Rows from block 2 of a small image flow-matching model, named by matrix and row number. Rows with one number belong to one neuron. Each number is 500 + 25 x the weight over its row's rms, rounded and kept within 0 to 999. All counts start at 0. Numbers have three digits each. After the name is the row's rms in percent of the matrix's.
Before each neuron's rows are labels from the 100 images, of 14976 (inputs lightly noised), where the neuron reaches its largest size: "patch colour" is the nearest of a few named colours to the mean colour under the peak; "responds to" is what is common among them. Only what is clearly more common there than usual is listed. The data: scattered letters and digits in many colours.
# gate: MLP gate (model.blocks.2.mlp.gate.weight, 512x128), inputs 0-127
# fc1: MLP up (model.blocks.2.mlp.fc1.weight, 512x128), inputs 0-127
# fc2: MLP down (model.blocks.2.mlp.fc2.weight, 128x512, transposed), outputs 0-127

patch colour: red
responds to: red
gate.253 092:557528496462456519500529529426506543435505498514511500486501506494449468499509509520486488471510478471524480530525503497491493510519452504520527534485491488515479500485485518474517493471501465525483536543464525487489480524477515516511518473534499524478494466494482492501514505472532542504506515498477464478494503482526519437497503521433508506508506513519461492494553499553478512520515
fc1.253 096:502557522512535468497525526537460477553498477532524490459523475485459491469487509535562496489514488498480505499514502537513484519473506476494511500515499493485528488532507454510483456470484504485502486509492516509474534540504540499478474464505481529475474417524528483479501484503505501478474492541524487499468528511475530505488507507485511522452460451485458525515519516523483490473504
fc2.253 101:521505484523438515508545520514499495531471466502508527516514502474486526510499539481506480575528537486508521510512483465503498473496516476482490501551436504486514483526508460468472506488542503523505478514484502501529540537534501496503519473464513485470518556520481492486494483487518557504500491545513532498478477519557526502499511534523482529540551482469493485515526492492501494500531

patch colour: grey
responds to: green; black
gate.470 094:540458456555541523531456533508486423514488493511517530520492509507510513495467505505532469481491492486483488505526497519531458501480473505526520507503490502466490518489488463556503525478482492500508502506535496488470474502480476505520537427474511512514470488483515521484492509475501547510493508471455509527465481462497488494453500491481496551571506482512514514516513479503511480478525
fc1.470 108:501530506511500516535505501482508456482511479508514527475486473509499440500496542542521480469509483494492491509515494456498503471492478485498520512504483544493522530498474504533520518476457474538489483525487458471469485511482518485544525519498502532497520489510475526501514530452482515552523450487475470454532480444475477444512541503494495527484482482479497506486497530574492513499455
fc2.470 099:507467492461486494491529508520504467514502443487506513479511498523472496509512521527525516538457527496531507504490498492537476505500514542512445521534503503504507532498494537514493495524500466495509488481547516486521535484438498541506521457529489554483460537521480523473519488494522493492509481489468500504467471537478476486431417541508509541516510505498485526502471496471493516503489

patch colour: blue; grey
responds to: blue; black; purple
gate.417 085:540491461500481509512496479514468507512516504493441522519498465511513514460514481484483537489535529496506519461443528519518490506491467457462515452513505512538531479521465505492445513535544474515543531461472505524498492469509546495499485475480491503509503505469511504516516479512502488501506480498514484529481495521562459504520507515514484523480480533474560461499460499483546461485502
fc1.417 097:521489459476461505445505500500504544488484515465471504479534501481478515479438499571473509491471494469503511527466537476482471481494473481528500510527495526547516494463527489521505520475504457490543488493496524467483519491468480493498466495525484470516472543508508539479523493508517534489514512470459513472503480503469463489479494511524459511467481522510490498496443535496525476518452
fc2.417 090:502517481491474515572442507548503481481522525452495509515497452486510509497529497554478508515506478509503464478488482544456539528491488536441450486473476484505505524499519491509449467521500489501512482555478505548534526477510490504502507533527518531497490492511496461474499498523516489500478517525528525504483507491483475496498486489493496467537499521469483528506563466484473517472494

patch colour: blue
responds to: blue; count: six
gate.50 092:522499471528533480472530515535508498522467455533493487512496482507497488498495547538499507516493526482470499516519524460513516487530552515486497500451516483474481468475514450509466512448501475492498477531472472504508478472541465477466497515460517501477517479535527489450495491499529530508508541505490495489508474519463510511484498482507491501580499439492522538515517513469450480501497
fc1.50 088:536485465454466529499471476483509522477477490529494513515502525493513493526518520506490486514480490472524475469502547475529492515492494484505459479486489498559534535511495528499560482459475514530462486536467520491500475521493460501457506476453504487496473477484511469503494509484526513505494483412484484504474480518514516465512471520535509521435489465483534479502535525503515517484475
fc2.50 087:540504494464524521502515511480525533502494523507468501505518488448485485478486516491539525511525466447482509473513521507523497499494475498503540488465478471519493475496496474508477504505510500507501475500523508533471442495562509449520488492443521515473505497495506492476509508529505540487534507573527484455514485518509484491528548491538508441527488501507513527541512454495441487492514

patch colour: brown
responds to: yellow; pink; orange
gate.452 090:484449497503512527543511519517495517557497517452457517524530525482498543471501480486494522527491483509518483485483507490498512471499524513478501479457517486528498535481489532483467526531539510500503494483528509497535506450521490472517501511494505455528486503477506518505483497537529477511557550496502550484486496534535455558519528483510514495531514486521543462496530470464516460464514
fc1.452 090:483492515492489537499460466525512464501507482472517509517500499469501465553467523502470477479467479488538524534493510500495481488491506518492496512460508505557525476425583497462497488503469484507515527445499502475496478506513516512513516515523501524489489498503510483468463496514500456495509513499496488566513525483513482512493514447508464511520495537449521497546509491469550518484509
fc2.452 080:490522495466480503543454473545525460534483513500467478497483517497534484500501490480538501495483503540497464483486468553503480477508518484496481482523507537463489498498573445499532488507492499512495487475498519550524512527483486475495463482538502447525477466496509510477468503527526553507503486503503498546512505521537455508497504546507466482495496502530527486498504506474552525460519

patch colour: white; pink
responds to: brown; black; blue; count: six
gate.223 112:490505505489522453483484536509458492509488456550503520513491467525523513488493515469533450533510483463478497496495475526499503507507492509520460470490504450470480488516490482528502473517501484488514523503482519510486463479519504481499475494434511507497482499520538479468540474482498528512510529527491517494481505544445550509454460448479518479525520466513483530557519469493504483446488
fc1.223 082:509526451449494511529484508486506484470503485504506566514478500499516499509451535491515488503464495448470483497520514509505520472484489464489484564508520468552501498477498455578526515499498529519530468508475476512482488486515489470544529516484498490519462471509509494505487520481519530471520495511475495516502458495501489512461482518487507560480535486483480487452488547511508490533530
fc2.223 085:532499503450476496558512518494477502493522429510508497501512506495506543501490417474469503510483470502494525462482469525502503503529492486472523494463477510501496526516507461518471472480499542502504487501487513539500536481522492481507493537446541497485496479497492491469495496492484491541482491540525530491514466502445548522503550493499501466496524489482514514539506503458512495445538

patch colour: brown
responds to: pink; white; yellow
gate.101 124:504475461499513521490507496458514486495549519514521490498468547497480477526509485546485540492516503486521487492492515495477424494477499521491512481505452507515448477505509499505500538479510486517476518470474485451472514526497539525509499508503451492520556476516476487528498515488534511462479516517475479517522468485498517450541518515528514559472481503522493482483528565526511525534520
fc1.101 108:512515471490553515507499549477484500465535497474502447492577528497510542502489518493491504511498479516517512513507526524519531495526491449467518481526463511501507472483510524545481450439527470493487489517486527503462493528525501518515471496538559496498482516491528490510490506464493526594468532487468521500504480501516510491492488485529469465497495511475523501495518487510485506490494
fc2.101 111:492519510469470496493468469480525496486524540509533533516501485486509469498516481545491491510510488511525506503495508498512430575523487445484510467507493500545529499500509536510497496558448466475481513549510526491429528527467504480512470500488484498494497497496430523497501513505525488563499484489447500497486506509486487493528500489546515468490513512494518511481538501469509515511489

patch colour: brown
responds to: orange; yellow; white; pink
gate.195 095:491501492499469481474526474527513487504521476502534466498499486513500546467486476518505480473507485494517458532532482487529531520435480484506531507497504480494512498459501502488498511482430495486499472459542474487512542557460511481539506534548465541489482527474487538505467535493459478508476516454537474493529518480520500471516491510467488491515504495490477518489503492539537554511510
fc1.195 104:488495478480542515536518438492513466511523532472459536501479498478439478512532527494457558528491518525505497493522534467512474492500530537537501523472474501519521512526482473491538465472520507469474491459515480514487458490509503535483474498472512464513529527510504525518547513498506483479508470539495524487504499475519456501510524523528522479462524496470507489481504497521542535462522
fc2.195 105:479501545499482493500479487477534508520486506515499491492546529497521557531515513483491473529488507527486448498541475467479520517499537509457495472511526518473534513476494506486527526522534518562477471521542420509524501529509494541484483466484514430498491529496472490512462498450512504498527513491497530514477496511509495490461521490521480501493520507498480492487532479518522519437484

patch colour: white
responds to: red
gate.128 125:473500530482524466463504475483495535432476506511538491455480517576513500516490487486504527505525487503481504503502490493531543496499543486506493505496471516484466499508474468537536487534483519544441466515516499481514534520512492504461487476513512518483549483507512501515488509487526488503496501508522489524508459505476522504482533492576548492485506478448456484526470512486485495532467
fc1.128 121:523541499525493483485478525515484541550474488470498543500485493456546504511489514569532483531514479523517504516501485464478426495481450494471503512479541460501455509501493511494476540466500471476502527503480466532483481509522557483492474535489476494471523513459508509493517500492511493501511527518501495498483504515467496492510491490531476480495443509521513495481527533437473506514522
fc2.128 126:484507518482526506509528518505462543487501527517523550544489532521479517509525530495519507520519506498553537552429512526496512525494470446492518467502507530524536493461495517482499556500462512514458503485500539511479516498476508506470479499532507475502469496470497505507513458544531497504504459533530473543490536528487494507505564516530522505482501491517547479487514480503514490499509

patch colour: pink
responds to: red
gate.62 088:524521488514484498532520510497481467481561512537486501506495473508532525486509506484516467485516537490467523466511468506497495508505511502476504476456543508506505506477543495474507508495515499547440494476488526531477568530530464432459485484453457494489545458491488494488474470508531478489485529538517519488535486503518526507475509488483547508536499488500467511492505535463529485495513
fc1.62 091:518477479482477476506514550498491514507521485530520524476513501504500496462510507472506499482492491530488480442501448524467469503518470489497497549505491450492495546531491488470569496520522470468463499499544503494476493513566480500467533529474493517503545463515504492516494483500492486502508489509501469525497475506498523486469541528469528516521519516525485546561477528523452505463515
fc2.62 107:494514520486508507507487477497489547497489531464527531492519472512518459523514512549484503459500479507511496502442507474545527531465523533513542512504510458521533508498480496499500500518482469480467512469560534492473482530517501514501467505499516473453488501518527507512510501501493493496502529457484523514473475486487508519534443477541483497481470475454476534527487510478525518478414

patch colour: grey; green
responds to: green; purple; black
gate.390 099:530493488520518516492477503511531504475556475483477457508493526482483474506518491536518534483508464537536499479518531466501445506498531483486520504518474539501545524469516543494515527473471497531511469508507496498481515523421507510533475504494539513504525500474469529513518538462468513516494493465471509480530459479522472456505548518488479508493470470488502471497518510534544512508535
fc1.390 085:520521461525489493472511544532520521524496507492489477528469473494513479536521464470470475525534491557509482500509512488541502478463528477452505498490527487490554473455504499479511501484496527455552481483493473524476492515509529495482524468454527504512514488511505525488478509453498513505536509500470502428506501507477500516494528550445537503469490510494466490502489502491546508522459
fc2.390 083:503495503510499501478472472484541550478495508477523513473500462505498501459515503541542498525470484478474523459459522477462489483510511541482513489501494507488489493505505466498525473547527483501520501490507515528477481533559498502483468513499476568484511450487499526455447487496525513500522487513473475539458478497451522486485485468494485509475470437453472478514489471512512498472518

patch colour: red
responds to: red; black
gate.394 106:510488498466453526481474529512525521466491488511514483524506565533474508509496481542521485471498487519506454530506449510514459515509450486504507499524475496502493494496531488484543496505477509536491486494511537541473473494458495514491455489504511488522506482500491459511507504467487515505467515508473484454480458513528518483491545482555499556457506480485470494519507536570473481517478
fc1.394 089:496475525514428512534522458500503467483494510482485562517500495504539514522483522517503529484493438488494498517505481460504472457450473499479552552493530485516512510489471479507523536506518512531458478489513516468513509482500528520487522505505486544527525429456493463534481499507477490469532513499476488477484516470502503476507495523502509541513463504529509505456516541512492503498501
fc2.394 088:519511496489481527462481478507506516489541504463499524432539471507548517485485480539504513527491506447505476485486494448451469524494533488482506505462520500510505503510552511512480482518498494550512530516468510475507514537533470533484481499459487484490546529494480498465539470462481505523484491493472494507504509533497521484431453502529495491513506505524483516489545485457488488462489

patch colour: white
responds to: black
gate.53 100:494509465510449505537469529475540513512459468485517508483444484523510458487503525520488482512492472473484501488510502512490534494475525530497447537459509520521503509498509533530547507475498513496510488462527453461523510531527557539505497465462507498529516491508511520524525461511491518492531495498454507518516501493506498507507501511539517547462550497485479493523435494523511475537496
fc1.53 104:486446523481544477453513448495461489486490535511510557492523513489486533514527491480465497533490541511466527494505512490436467499468493486504555514552493488475535476509539486484487521512490472473471495492468482504542514505489472455525510505524476526514499496508500502463478493512527485459475526499484537503525494501523516509515502502447507468533530532525492491481541502508496462457492
fc2.53 112:477518503519485488526566504521512496470434518528516482534489550564482451512510498528501558493483515509505490554495490510477517482493508549500538480507495514498470487478506477554512562535496518524503509524500527504516509479456462507475519528484513466497475509515479453503512510536475494470479529477492461539506505476478498478464483506521480506494477509504475461496496513465499499470484

patch colour: brown; green
responds to: green; yellow; white; pink
gate.337 101:532519503522489501504484487494487460485501457501502481499512454487491477467525474489451464510564507505513487547521510496504511519530527489564495508508507511476552571435492523497494494492462477473504508526534518522527455479468474487498496505491521500486531510490505563498495505469466448511491486504530499471500510471508480481499521503454525489504511515520499521553516455531517509476513
fc1.337 101:495448476516500509500487449487531522525536540472456502541521517494518496472525475494492538483529498515545543511488492465520472471477504492466535489500488501538499487473488521493510514478525524492539479500481494506503472484496505482565477490506475459534487505496470495560516529490487509502532457478494486490488488510531449472534477517492459530475463483496535502452460532491543493516506
fc2.337 090:485487520523499529463502464490489493511490545550514558459510545502472507529508471518561507521554507506471505481515563488521451542532487509511539486487477522502493482492504487497479513484512513548511563498532524480502512497487527513508468505489496501516513484510487498493532496498539499501518501470482480527497528470515486496470434457491532507468520512524543552476516504497508469486483

patch colour: brown
responds to: pink
gate.238 106:475516545503521468497465516487492511481485499557507497496501469521472510503518494526518489495485539479490489490479484516471471552481486534507478504534515490465432460516510528509478483539507498501499504527505510553466512496483491501473477496458427498482463487521508472480525505493495579493494474488524469494489542502491526482502454476506532495515496511500451524567509499487482511484467
fc1.238 100:525540535476463493511506508530472485490488497483497523508433445481507519491488486531485501516481527489520492488486509484522483506489506580482499508481508459510477463490500514454473501531548505465521521514544493563469512473486469533492509501478468516535504503489517503490497503522531520484487482496544477519490515539495499521536506495454574525520532505501495496548495497454473512508483
fc2.238 129:462499525511560504493484522489488503479518578480525503510482463494483508499483495492498515477477515488497515493476489549502506481509471485514475499468468486555538474503527516526501525500487503516483492496521456527465484462518503491500490494465532491517478543503493552494517520524552470531491485503570544521485507450509452504542527489507537498514541541506512496494524471469469495501482

patch colour: red
responds to: red
gate.312 103:530534489484456482462506531505487472514564469517509496499487509531467478489496530494509483529484506490466525498503486545485510517512502542503466492504441466500500459515494488513474506504500468534489480470517499498480498504473478525480519508516544524519527510485517499427501506470520548501424516534474468494529487529489517497530480500519519546486527511482510506531555525548492521479493
fc1.312 109:455456517489445464470484482464500514475481484499512521506547548505511495527509501505528506499545451508508476527523477489484512455509429499510484556494490533502501526517494499501543539492506503477513496488495484507488493505504486500491515489516500526489536493475489496493516536495500522502525522494526480494505486479492484455520536542521478539512420581514513507489482513518504526514550
fc2.312 105:483470517500473466520513495496574477491442480491508521482473522540451499523488542454526511454492510491499474515500508494520483520515498473538439512517497483538482479493500479487515495513523547475527526467509515451482499505453510489473537504500504531517526499489512503511506499471483525538512490523484440452529475455512491506447484518471530505455512510501504508499481530507478495530511

patch colour: blue
responds to: blue
gate.76 099:475503490515501503472478523485529544472495501503531491508540520509531505537512534538518497496504500498492529554531496482526460503484468485500495510536527513497475492457505485485498497445515519534475514530480468462482460489496510504522469499541525498484522483443493496480503530468473504485473471513478471508499486511491515478529506444535469514542476496456445501532530533502427522527510
fc1.76 106:532536526501511480528550485552498447535534495504517486475444480560477503513516503483477490490527469496490493530508471497549498511516526506555508488479500512479498536474506505530537456533495496511476512484512530513524502508497511472461500500506471519492485506493499544490516504474483495508456499514526468507468525475557512501418488484468526447497500506487503509518509461479497507474466
fc2.76 103:504513511500526514553538481474508461527474469508459462520492487519470534515489529471458479533508511499480490539524489486496555501480479481443497529483475471493486538550502474501461489486534480488563449498460492511531488518469484466507501503512497493502495500477506502498469500493516531481511530488555518492503496518421517484538499489457512501523499478475478504532504471492479497526526

patch colour: red; brown
responds to: red
gate.108 088:540518518501491527507512521469492503483490495472487521497519542513502496508489499496463542522514494492515521545481498512445469491556507490464530480453462496521486478475496475496462572479521457541488477453501474499506522519521522544503482488525517507487501535504492517513459512501482540481540539454495457475493486529500512481496492513523501519508509535534485501509507561533518483556487
fc1.108 089:487481507537489515508523487432525526502504482480499516481486490519500499539473474511479520523533471486481486464475540466479492447452485461463452536512461533521510511484531483521490522473475516496469494486471495494497522492467521496516448496503507492517536461481513525508464521503483519488484500478488525522500463501516516492497495484550487569494469528482478470487462531490463458501453
fc2.108 096:506492498548495496549469535524535532515491492467502517512523477483531509478503474545545496489451461533509513463454495484461532539500517514458439470517475514523501487480518534481519482537522515542464489461511491511501527498511520482444488486455478492500480484493536512491484500480518449486517469543496487502515513461492520508479512482523487484471469474489479472504492457495468513479488

patch colour: red
responds to: red; brown
gate.163 092:516497489541462502499511513477514499462487466516502533523490532499508477523508511542490505484537525473515465491527446484514482477489463491493484491512520499485496515492479504543494537472457492517486483504474544502459482514477536509509499500518515513494521516477492514503505524447492543469505487476469505451518448455522493451526504516455452560553505528523516476504493529524458533534511
fc1.163 102:464493527486550532537507517503514511458488550479483474517504508513486498479518459464488550481501508525514545522502546470474508513472523473480569527494488538505518483486471506491503464533504500519508471527499468499508526495509515495483487509512520470524522487513476451531490510517504454516528504524501550493481507467503462513566531508536506506514458501507522497474492488500524438541488
fc2.163 095:517507492539465500508465450488503502468542471481515515525497482457538519481478521532462491489463492476492462481551567443512502482483497504476500471489471502541520478505492481517490497543518449517527469517433469441494498471523477494501486508488460487495523517531494504517497492510508487481483496504504498489475514537494513517485477477469460511493480536517461507490543492512482453477511

patch colour: red
responds to: red; purple; blue; black
gate.230 110:470496477482479505501504512522510488469513474498489515554492534503479475467496490495515525497492515449522445515535465529517475528482491531494500519503501464521523457482520470499486489467478509510517517470515475476460521535505494504487523522543496556504489493467506488498539506456487522442472505498448480501497449507528465488504504498511483541487514511497485528495497525501552546434552
fc1.230 100:518455454496515498506500499493512514509501508462491485491526499486500481493478479491497483491524542487522534538567538510522501498476512506488529515492493523511533486466532483453496475447486495491519481476503457442495513497507522461538523516596499569508513504495460500525488533496489493495495492504496505481498510471467491518560518475491466498504499516513493482475482506481515499525570
fc2.230 091:533522502462495507460458456508462486474521459479488488482496508501476492542509495522445512484477516498515493462529533467538476482481477463471486485518507482508527506485525486493491468507520460497507503543506491498495512559477510520525514475525497478506508472499483520485471487516487484513513509516461538504475505423510498481460431505505525499514518502550507560492477471478537475488534

patch colour: red
responds to: red; blue; black
gate.34 079:464489497443468488494519490507492513495521518520489525581494518477470517512511497480502513494486491489517473506498457474520469491446419526488498500509517512503514472534472504541500492487496499515536487472530511476478468514516490512487492506537511488497504509469507479449493510485509539456472521517462515479459439514488466484499505509522471546491511502485510532503512537516517524444555
fc1.34 100:516528513516487470450514514480481503504534490536550526533498511494503491531495539501506466503503509470491458500545478536505469509477460527533492538523486499467467458503511483527530502463482495514495493515483514493468499556515493496506486505503496514489503449529477446486500511458486481457471441508481490475455469464477544472489496510492464508482503507504463533510498522559464528499516
fc2.34 087:505512499552551495504486490495494506509462466521501506458526507509470522494486513484534500478499495512490465544494443529461461499504532451552471558473522489481488480475497539494541517502531518463506528524516511513462498498499482554500493499503503527489495476517490482497490503493490504453489522430473454525524470464501511504505453503502522482472521515482534445509502533504497489464497

patch colour: grey; brown
responds to: white; yellow
gate.384 074:488465478461511479518518529485503527475496511486485522471566466526489522490523483536517518479510496471501525513478526500455524531529518527515522540488514517522501533511461534485525469502525495479491467486479524523526484471545484482473459536513473534489474505511503502500512494489476546451522500472503509524507507490528489527528486494548506473497485471490507480483469589453501476517462
fc1.384 092:491499495525510476490518529480516452539502517531511515462503472520450487477482483509490490483427536504443513518503512469486517498475540497485472506498490484493482488489496458505523531522493497442509543511465480423498512500496492501536548483541484534555503495539492493484489482528463447484521518542502530457498506484469479507479521502519485498489481516483489501514499519526517467466504
fc2.384 108:462522504527481501484506507477481509521484476510492515542511482536505510479502536508519508504539470545453514496476502492515506522512521511488499507523488482530522483498468444496544492516523486500491533483514470514514421499511499508488428522476469530489528456522510489465478517497517545500527496522513532529544488460469524488482483465517483534539450448493469478494522534481513496480480

patch colour: white
responds to: brown; blue; black
gate.60 106:495530515495483432516484528493472481513477479518510508488510457520497533475496496490508450542504503461482502500504494536523505507525508500525521443509532510459500498478524475535471476509480466494483518517493501507515517480506524534507522491490494496503493498526543486441480476535527489509492522502488514493514516526469572515446454475470523463559507478532504540555519457506496481491489
fc1.60 086:485513524464496524510522522544490519491458517495515488481530526538580501518489526517482493515534498513466526499501486532478506478477494501521458473461479544500479518506499510521518482505498517509467479525469527470494485475502508469519489463492493475488530521472504530501504494505529538485476522478470492515475468499504540493501553436493471495515507460456508491508498471526422470550505
fc2.60 092:500494507514476483517492497527475500487457498497538493547509507529488508502530482527500497480457435484501497516516528546471512498489489464475544473506488539495526469489508480513501540508481489487507529476501490487466508497501479491499491527482498494495536498518483450498536508511470487532517516493463483505543503469513557487479493529497509478396508557501501475481507504490452546447485

patch colour: pink
responds to: black; blue; purple
gate.232 119:483526489501485476499443508497489516488505500517522516521490505512515504476479480488491474517475507456448458476482452523462500536513475505501471497561536514461494465505512540551501503465475505483494516502545496528487502507505487532486510484512474494472479487506520500477528532482501544465468503508494476511521483502527539486483427478500535528550550448472468491536513471497509509469512
fc1.232 088:522530499480487519514514513505504490512483471502492531495503503553448494534508514550482512497491465517492443488484489467535428491507487510482520557469465468504496459478556474471487515516506501497508479519492500500497458544496514523483466508490486503550565473527493578504511484490526507472499527495501519519506493511501523522478492488491529501472439519486485496519477530493520479480518
fc2.232 117:483540481470500504490488511488488471480506505523474538492542488514508522484450475489526520501502495513503532524487516527447506534482470490502526496490470479494473478494528537445492526518444530494490475461531519522498524491483505480531475534526515494515472507477502538482486500517500572508535488487500503522502495608498487475533504518496540478459465498482522474507532496475492520518503

patch colour: brown; grey
responds to: white; pink
gate.79 073:595495510560479496534507502496507486474509491486488470478485485509506493492417544486495521506455459473478524567491483486475501509545481539489514501496519496563495495493463467509498472491515480489453526546489503510504521483485498532500474435480503494482496492506489475509484489501479550507492528535498509463495516486474511513485498509506498491502502498544485506510507526470511514492539
fc1.79 101:507531510499505484479525509505495469479520490534520485484483465545534468547516502530544498463526487479464498460565513533532485523503505481511539525491459524477461472492507482527504485491471502548483477520494488490485494519494515522502485506469482531447502487492515510494530536458482492500458414522525452500531503477506531486490523506493473501479491475467477522517485512473510526542511
fc2.79 094:483481518499492500453511497457488518532509496518507496521494494520495520510477499498529533538484538458517503534480486473550495552511530531444504527509459496536507488494509485494499514542561481493508453453468502455467529496484531498496517460530494489443493509504513478476551497499521541488526491522491534496493500518542495491479504533480495516494505468504486485499494524489441484564514

patch colour: blue; cyan
responds to: blue; black; brown
gate.10 075:454545498474504506505519484478509501523478497511485492516511505486512482586499547514524493487460487490526553453479603502547505499493477487508477516514491516471557498534548480503489504454536487479524458486507469504486491536507475462477479480513460501505487467514499465495480502472523484481495480524476509489480519500495466516512479460508526512514520505467497499503497502471508498483488
fc1.10 099:539480494503483509518531511527501523528508505471464512496502509497462545500538523472509491508502475536489456451488486478488489494480510521443513538498498496513477540495483500499552530524521516516472484475534542470511480453512491503495525524488511509506521499459494552500506529532508483535534530473511505469548468490549456512499543502531497497551490516518516463470505516480509465473551
fc2.10 098:531484519489516494480518483453520530503468472508524521505463522439490490508497488503512460494493481495534508492538454514500486501513471518478461505500470494503469510527535474508493524527486475476489464504477497516483516523463554445495532521477522547523458491496473522480411498502511516475478474543466486492501513491487493498518497495502492505460490486472531454544534485478445500513504

patch colour: brown
responds to: black; brown
gate.54 068:517482519524498515556478531517469516519509484514526560502478482455461491492503519531503491509503468475513477465493486525532506464506479522503496483513508491513492513474498532555477517506521487476521535489580503495523492453465534486498506501513500505554453507444499520509505482508566513535510517486486513508498501476556486480495508478530482545516493472537522468504521495458498500477527
fc1.54 078:495483521524470487497479507524511512488489512515527544491529535462466480511550492545476494486515479503530492507495467516485502493516496520559455461503532442513486525536462521530487519516498500516537537546555504541489518471459517557478483530511513506490497512484501483491496483486528531515476500476472497542486505486536510451521519457492522508497496464499523499513523459480485513447518
fc2.54 077:507523518485456502491509515463516508503503508473499545552483482500459483474498511500476508503513491459479497508480537525525475503510506494534508521444527516564532473519459475507467501432476545497474509530491505501506453517520501487491496487521497436477465521491524496510502515521447496480468504463528520493488538520539455511528518548487470541515505478509507497478513453487486488511493

patch colour: pink; purple
responds to: purple; blue
gate.191 074:510509503537504483512456505526496483487489511513543538546503551482503503495437525499525558508462524439441525487490504508505461499497518496507498534484478474521497481469499503469484474514503478503493519542536494472494494519474466504540531441507498441525478503482487476496472502487514499525489473522470486490496480508475497500483506498508507546511499478512515536581508484538503528489523
fc1.191 115:468489493509504495505525505526478540565502523486445448512485509523496517477503477479470532493512478528490506463499525523502512482513564522506519444469526476494496503486478508477479522510532526501524502469523503504522487519480489431521483510543509493499498530470483542506492484530511471508510565519505493516511508520577447530500519469489480485518497477513512483485476473447490512490506
fc2.191 097:480486459529491503510488468504513527508491505488486453481505512488499532519534471506485533509538461553524505455516497537494479483513491496471500485509494513485481547498481473491487504502445487567478559520490500524499495459509531476505459526497546525505518515497527501528507504505493541502491488520519516489523518491446530508507529478473457491510516474487522566452528517499537542458489

patch colour: pink
responds to: red; black; brown
gate.270 105:527513479495481507487532501501487496467532526504508517488508494505481506520481534482490452508481512492466442497531486506564479493445483507482478532503509491501544498512467476514481476474493514505521464545499487467486555515497549481529489542477517540515509507453514483455500517500516494446451464514494518501496496526507523537522502462500464503503504503453433491508456482526490495482528
fc1.270 075:531503489538486502485485457479499477555507488473539448471533503481480498526508498528494508483508514522538470486490450498482514517516503482494516549495459489497506524507509526454488504461475487463473449486511512482486492541457465510521472533470507453512525509549497516527480509490475487488492495533504522501535510499464540502501474495456466536454461511482506458481486533510464532500527
fc2.270 129:499543524501520505492462497477486447541497500518452455463525511480510551527460487473504466457462479496523514504530518522497506505465505464472477493482507503524511513483500476551486481467497474473536507528510515461477496504473482495522481540531513511508524503504456496500528509492498565474508550538527479469479484517501469472456510462466536506498481499485508526494535523465524489492525